{"arch": "dit", "model": "image diffusion model", "dataset": "rendered scenes of toy objects such as cars, trees, mugs and chairs", "train_examples": 97500, "image_size": 48, "horizontal_flip": false, "conditioning": "none", "objective": "edm", "cond_dim": 256, "norm": "layernorm", "activation": "gelu", "mlp_ratio": 2, "head_dim": 32, "fused_qkv": true, "qk_norm": false, "inner_norm": false, "moe": "soft", "num_experts": 16, "moe_every": 2, "expert_mlp_ratio": 0.25, "slots_per_expert": 2, "shared_expert": false, "patch_size": [8, 8], "layers": 6, "width": 320, "positions": "relative_bias", "optimizer": "soap", "beta2": 0.95, "lr": 0.0013, "beta1": 0.9, "shampoo_beta": 0.95, "eps": 1e-08, "precondition_frequency": 50, "max_precond_dim": 1536, "one_sided": true, "adamw_lr_other_params": 0.0011, "steps": 16400, "batch_size": 256, "epochs": 43.1, "lr_schedule": "wsd", "decay_fraction": 0.2, "final_lr_fraction": 0.01, "warmup_steps": 820, "weight_decay": 0.1, "adamw_weight_decay_other_params": 0.05}
Rows from block 3 of a small image diffusion model, named by matrix and row number. Rows with one number within an expert belong to one neuron, the router's apart. Each number is 128 + 24 x the weight over its row's rms, rounded and kept within 0 to 255. All counts start at 0. After the name is the row's rms in percent of the matrix's.
Before each expert's rows are labels from the 100 images, of 14848 (inputs lightly noised), where the router gives the expert most weight on average: "top examples" is what is common among them. Only what is clearly more common there than usual is listed. The data: rendered scenes of toy objects such as cars, trees, mugs and chairs.
# router: slot weights (model.blocks.3.mlp.router.weight, 32x320, trained with AdamW), inputs 192-255
# up: expert up (model.blocks.3.mlp.up, 16x80x320), inputs 192-255
# down: expert down (model.blocks.3.mlp.down, 16x320x80, transposed), outputs 192-255

# expert 9
top examples: count: one
router.18 079 [132 124 133 139 110 155 134 178 105 146 156 128 126 114 112 182 150 165 151 121 158 161 148 124 136 136 162 137 140  83 112 151 140  85 143 158 140 162 108 136 141 113 142 149 125 100 113 103 106 141 125 127 106 137 128 142 134 137  74 157 134 147 145 129]
router.19 072 [127 107  82 126  99 134  99 151 138 128 143 132 114 143 124 146 137 148 125 145 132 153  74 117 115 165 166 116 157 125 118 131 121 118 132 101 139 110 108 119 125 121 110 112 105 132  95 100 122 176 157 133 144  97 116 134 137 156 171 132 127 163 153 109]
up.8 090 [ 85 149 130 126 116 147 118 141 137 156 109 124 161 143 145 152 141 138 148 114 121 129 148 189 139  66 113 118 146  89  96 110 128 103  98  99 169 103  90 168 137  88 123 157 104 165 165 173 139 139  83 113  96 124  98 153 113 121 121 130 131 143 126 105]
down.8 071 [120 122 161 133 133 169 140 116 142  84 136 132 122 125 138  97 116 132 139 124 128 118 108  82 146 107 122 107 131 130 163 147 137  76 137 151 160  98 117 161 134 187 157 122 128 109 125  99 128 138 111 142 119 122 148 113 121 110 172 115 146 138 119 141]
up.9 088 [147  86 157 127 125 121 133 167 165  94 115 114 129 127  95 165 122 100 113 139 123 143 127 122 138 124 140 181 117  80 109 132 113  96  87 132 123 108 147 134 157 136 173 114 110 174 148 128 158 129 105 134 105 118 115 108 107 111 117 128 143  67 113 106]
down.9 090 [134 170 129 107 121 132 104 155 127 148 118 132 124 110 162 109 121 142 137 122  99 144 145 100 160 140 128 136 118  56 144 106 113 115 116 133 147 138 118 109 137 113 159 171 142 108 150 126 103 139 125  92 106 117 145 133 132 131  96  52 149 164 112 137]
up.10 086 [124 133 138 138 119 163 157 134 138 148 123 129 133 131 143 109 178 144 147 141  98 114 112 150 145  89 132 122  98 124 124 171  90 189 105 158 156  85 198 185 162 152 108 125 123 163 115 141 142 127 157  83 129 170 123 136 139 110 133 147 133  95 129 176]
down.10 080 [134 112 145 148 153 176 139 135 108  97 122 126 110 135 140 125 117 112 122 191 133 129 124  93 104 114 129 149 159  68 145 143 158 205 131 179 124 143 114 169 115 151 112 118 126 121 141 127 138 155 123  89  96 131 149 150 148 135  64  99 143 113 122 174]
up.11 097 [ 86 150 139 131 130 115 128 120 137 119 121 117 116 131 116 124 128 146 135 164 145 128  97 112 137  89 140 132 144 141 109 137 126 122 147 166 150  86 175 119 153 168  96 127  85 151 114 105 134 160 143 130 114 129 143 159 100  97 116 150 135 141 128 116]
down.11 092 [ 99 124  73 114 104 107 121 136 134 122 139 124 144 135 114 137 152 102 148  99 154 129 117 141 136 129 153 134  79 114 141 119 116 173 132 104 111 115 107 124 125 134 121 131 137 164 116  95 100  98 113  73 115 136  92 115 109 125  96 134 137 126  81 155]

# expert 3
top examples: purple object; its colour: purple
router.6 080 [139 118 133 119 132 114 106 141 135 123 113 135 129 154 151 149 145 104  64 152 118 131 155 149 111 120 131 127 137 109  92 123 129 108 146 167 188 153 122 116 144 142 161 141 114  90 128 174 144 133 104  87 121 141 128 145 128 125 128 176 163 103  99 126]
router.7 072 [144 119 126 146 110 149 176 142 115 151 141 118 125 120 145 144 145 150 138 122 149 117 141 125 118 105 180 133 111 185 124 143 114 125 143 119 128 101 133 135 132 144  90 142  94 211 139 147  90 111 162  87 118 153 127 176 125 110  74 167 105 115 106 128]
up.8 094 [147  99 104 130 131 123 130 153 158 114 121 144 128 147 121 120 125 120 128 100 156 116 147 134 123 138 146 133 131 101 116 120 133 114 140 138 124 141  99 134 119 103 107 111 172 158 133  64  96 113 145 167 148 140 156 116 124 149 142 136 135 177  87 106]
down.8 114 [147 142 155 128 127 123 133 117 112 132  89 149 126 146 154  91 134 126 105  63 139 136  93 122 161 130 140 142 131 117 136 137 152  85 112 137 137 127 102 115 143 158 119 122 170 116 119 168 110  93 123  86 121 124 116 105 109  98 149 140 137 178 146 137]
up.9 118 [119 110  86 187 126 127 130 161 121 159 114 155 141 165 119 126 167 134 105 138 182 140 117 157 144 141 111 135 109 125  76 111 143 126 125 122 133 134 122 106 166 106 112 120 134 131 123 136 114 107 126 150 151 130 141 127 135 126 135 147 126 111 136 123]
down.9 095 [119 160  80 137 101 164 102 143 130  93 131 112 134 107 151 158 109 121 151 151 129 119 139 132 139 176 140 128 145 135 143 118 129 135 137 132 134 126 102 133 159 154 128 129 124  87 102 127 157 133 117 159 141 115 112 121 109 127  79 117 144 137  80 147]
up.10 075 [134 111  94 137 127 123 120 123 154 121 118 181  96 152 147  54 133 130 130 125  94 117 140 159 136 127 121 183  93 161 143 122 153 148 107 141 164 123 130 139 123  93 128  98  99 118 142 126 118 153 146 150 102 152 143 144 118  97 159 129 129 125  84 125]
down.10 145 [117 146 133 121 120 160 144 124 128 140  87 126 172 150 123  72 108 142 109  78 138 179 143 149 143  59 143 118 129 135 165 134 128 117 107  99 147 120 108 131 143 156 115 103 129 122 103 143 129 145 138  90 139 122 140 122 137 140 194 147 114  97 138 138]
up.11 093 [152  70 117 150 147 119 145  86 156 117 162 119  79 132 105 113 120 121 131 147 145 157 113  72 135 103 142 104 126  85 119 126  86 128 114 135 107 138 118  64 139 136  97 108 123 142  94  97 114 131  97 138 158 127 120  79 144 132 144 132 171 136 155 159]
down.11 095 [114 130  93 132 138 103  95 160 106  84 123 120  78 119 194 153 167 105 129 140  90 124 103 136 130 152 110 120 144 130 148 116 114 163 120 137 161 122 167  96 140 156 144  83 127  94 138 153 111 139 142 133 112 110 101 121 153 136 129  97 105 127 125 163]

# expert 11
top examples: count: three; yellow object; orange object; its colour: yellow
router.22 109 [123 131 129 131 140 106 167 111 162 111 102 134 126  90  79 117 128 119 150 154  95 130 103 119 123 179 127 142 137 149 143  99 115 155  96 149 113 150 127 127 110 170 116 116 134 117 171 156 149 157 162 169  99  99 117 119 139 123 148  92  88  97 131 110]
router.23 103 [200 133  83 135 165 125 133 103 147  65 169 185  94 126 114 125  99 120 119 122 130  99 144 140 139 125 145 114 126 128 127 120 109 163 109 143 105 139 156 160 113 150 134 125 112 146 121 125 130 134 180 129 139 137 115 104 115 138 160 123  69  83 119 152]
up.8 079 [131  56  87 136 135 143 180 161 169  95 139 117 113 128 141 143 117 152 142 159 105 108  98  97 112  94 142 127 117 130 134 161 134 126 172 105 156 128 153  90 151 113 113 170 177 124  88 105 120 124 137 108 138 133 135 141  93 134 115  90 148 116 131  90]
down.8 072 [124 131 112 120 112 134  91 110 186  62  99 168 136 133 132 122 131 147 107 156  86 103  98 121 112 142 163 140 101 145  95 105 127 172 127 128 120 133 133 107 126 143 156 148 106 116 142 174 122 134 131 109 130 131 153 159 123 145 149 121 134 124 147 140]
up.9 089 [128 183 148 121 164 148 115 156 116 144 127  73 144 153 153  95 125 189 150 153 119  80 125 106 175 114  97 140 122 117 158 162 144 126  74  93 111 120 154 136 155 140 153 122 161 117 125 138 140 138 135 136 174 131 146 136 123 102 130 134 209 121 116 100]
down.9 090 [144  80 129 166 110 140 105 109 147  97  98 135 128 127 131 169 105  97 125 105 136  84 122 141 133 116 111  74 129 138 132 128 126 163  71 124 118 135 122 152 122 134 146 162 105 136  99 105 111 128  73 145 137 117 103 158 104 139 132 105 135 135 116 125]
up.10 100 [115 161 111 113  79 133 113  93 126 144 115  82 149 121 186  92  76 153 155 108 115 149 152  98 121 102  79 123 142 146 136 138 115 141 135 123 128 136 123 131 146 145  90 141 142 100  96 101  98  94  92 128 122 119 144 178 147 121 110 132 151 157 111 108]
down.10 092 [ 65 110 127 130 151 131 140 129 132 136  92 107 136 134  86 140 134 152  97 117 133 148 121 149 124  67  81 133 104  90 126 137 129 120 143 113 124 125 145 124 148 128  95 163  78 106  81 143 114 108 143 135 131 134 150  89 139 162 147 108  98 116 106 141]
up.11 104 [145 114 144  75 101 129 103 159  96 117 196 139 144 122 119 167 114 110 114 115 145 140 129 152 119 154 173 120 162 106 135 129 157 127 111 117 115 127 128 145  92 112  98 109 122 104 117 115 137 122 139 131 137 139 137 101 159 150 139 128 114 169 126 158]
down.11 081 [135 116  70 130  96 104 111 136 158 123 158 101 133 140 143 180  96 146 142 195 103  98 127 139 117 177 137 143 111 142 121 107 140 119 128 133 104 129 139  75 122 149 122  91 118 101 123 145 131 101 111 148 128 137  93  95 129 103 132 139 143 160 136 106]

# expert 8
top examples: count: one
router.16 072 [140 138 145 101  96 134 133 121 109 151 142 131 139 122 109 167 108 116 112  95 157 144 145 114 108 190 174 116 130 110 152 141 135 149 131 109 114 133 109 139  82 128 138 135 142  99 103 124  82 107 119 142 100 122 115 120 131 116 105 124  83 164 136 141]
router.17 088 [130 102 146 127 116 148 152 139 123 136 104 133 120 139 138 137  94 152 119  91 169 121 152 141 139  83 147 156 111 171 107 146 140 176 131 112 109 107 144 143 113 123 151 143 121 168 159 203 113 123 131 107 125 122 134 154 143 146  73 163  95 142  74 102]
up.8 103 [152  84 138 181 138  81 142 127 126  89 119 150 128 113 118  75 160 146 124 143 125 111 147 143 146 141 136 111 133 139 109  96  84 186 136 173 118  86 134 110 171 104 133 135 137 112 152 167 105 158 139 110 134 143 154 176 110  77 132 140 137 121 117 115]
down.8 104 [152 140 165 130 115 128 106 162  97 164 125 142 124 109 119 186 110 123 125 144 106 121 158 101 122 156 123 122 148 125 121  92 113 193 141 136 155 176 142 138 126 111 132  91  70 101 126 104 156 153 133 220 114 120  98 119 133 165 187 108 118 145 158 150]
up.9 099 [101 117 129 131 149 109  90  98 121 107 155 138 157  86 107 162 162 101 134 124 141 157 143 122 103  97 110 130 115 111 117 103  98 111 109 108 131 146 107 118 152 140 137 137 125 125 138 136 136 114 190  68  98 138 115 138 125 196 128 151 145  99 173 147]
down.9 092 [123 100 135 128 130 125 102 138 119 115 132 107 126 142 141  93 131 102 129 130 151 150 181 156 103 105 120 132 118 108 135 133 153 123 133 118 139 102 107 119 143  95 148 141 110 120 136 159 116 139 147  56 129 116 132 156 150 129  99 110 108 156 152 144]
up.10 102 [110 170 134 134 126 136 127 115 126 146 151 142 130 141 103 153 145  93 138 144 116 145 104 120 142 173 116  90 108 122 146 126 114  89 112 161 110 161 103 134 116 183 129 118 147  93 150  99 143 104 158 155 159 106 119 121 156 146 123 118 134 139 122 100]
down.10 081 [120 123 131 149 142 130 124 134 110 106 141 159 112 120 104 148 159 143 126 176 109 135 123 122 135 115 131 101 141  90 131 122 111 151 107 128 115  64 113 139 139 133 131 121  96  88 120  45 135 141 117 132 133 112 128 131 130 137 157 102 136  90 127 144]
up.11 100 [117 139 121 143 124 113  65 147 132 149 126 126 123  92 159 163 129 129 118 138 121 162 111 154  89 171 123 115 128  74 122 124 123 181  91 130 134 115 129 148 135 133  96 111 132 110 121 147 122 150 110 141 110 113 138 134 126 145 150 151 134 117 178 144]
down.11 106 [122 131 124 114 142 122 167  84 133 116 122 160 125 123 140  83 119 126 114 158  97 157 152 120 126 107 129 114 166  93 148  97 141 180 132 148 133  87 122 127 146 117 101 142 138 158 125  90 141 149 138 124 133  97 136 123 118 142 140 184 104  92 133 154]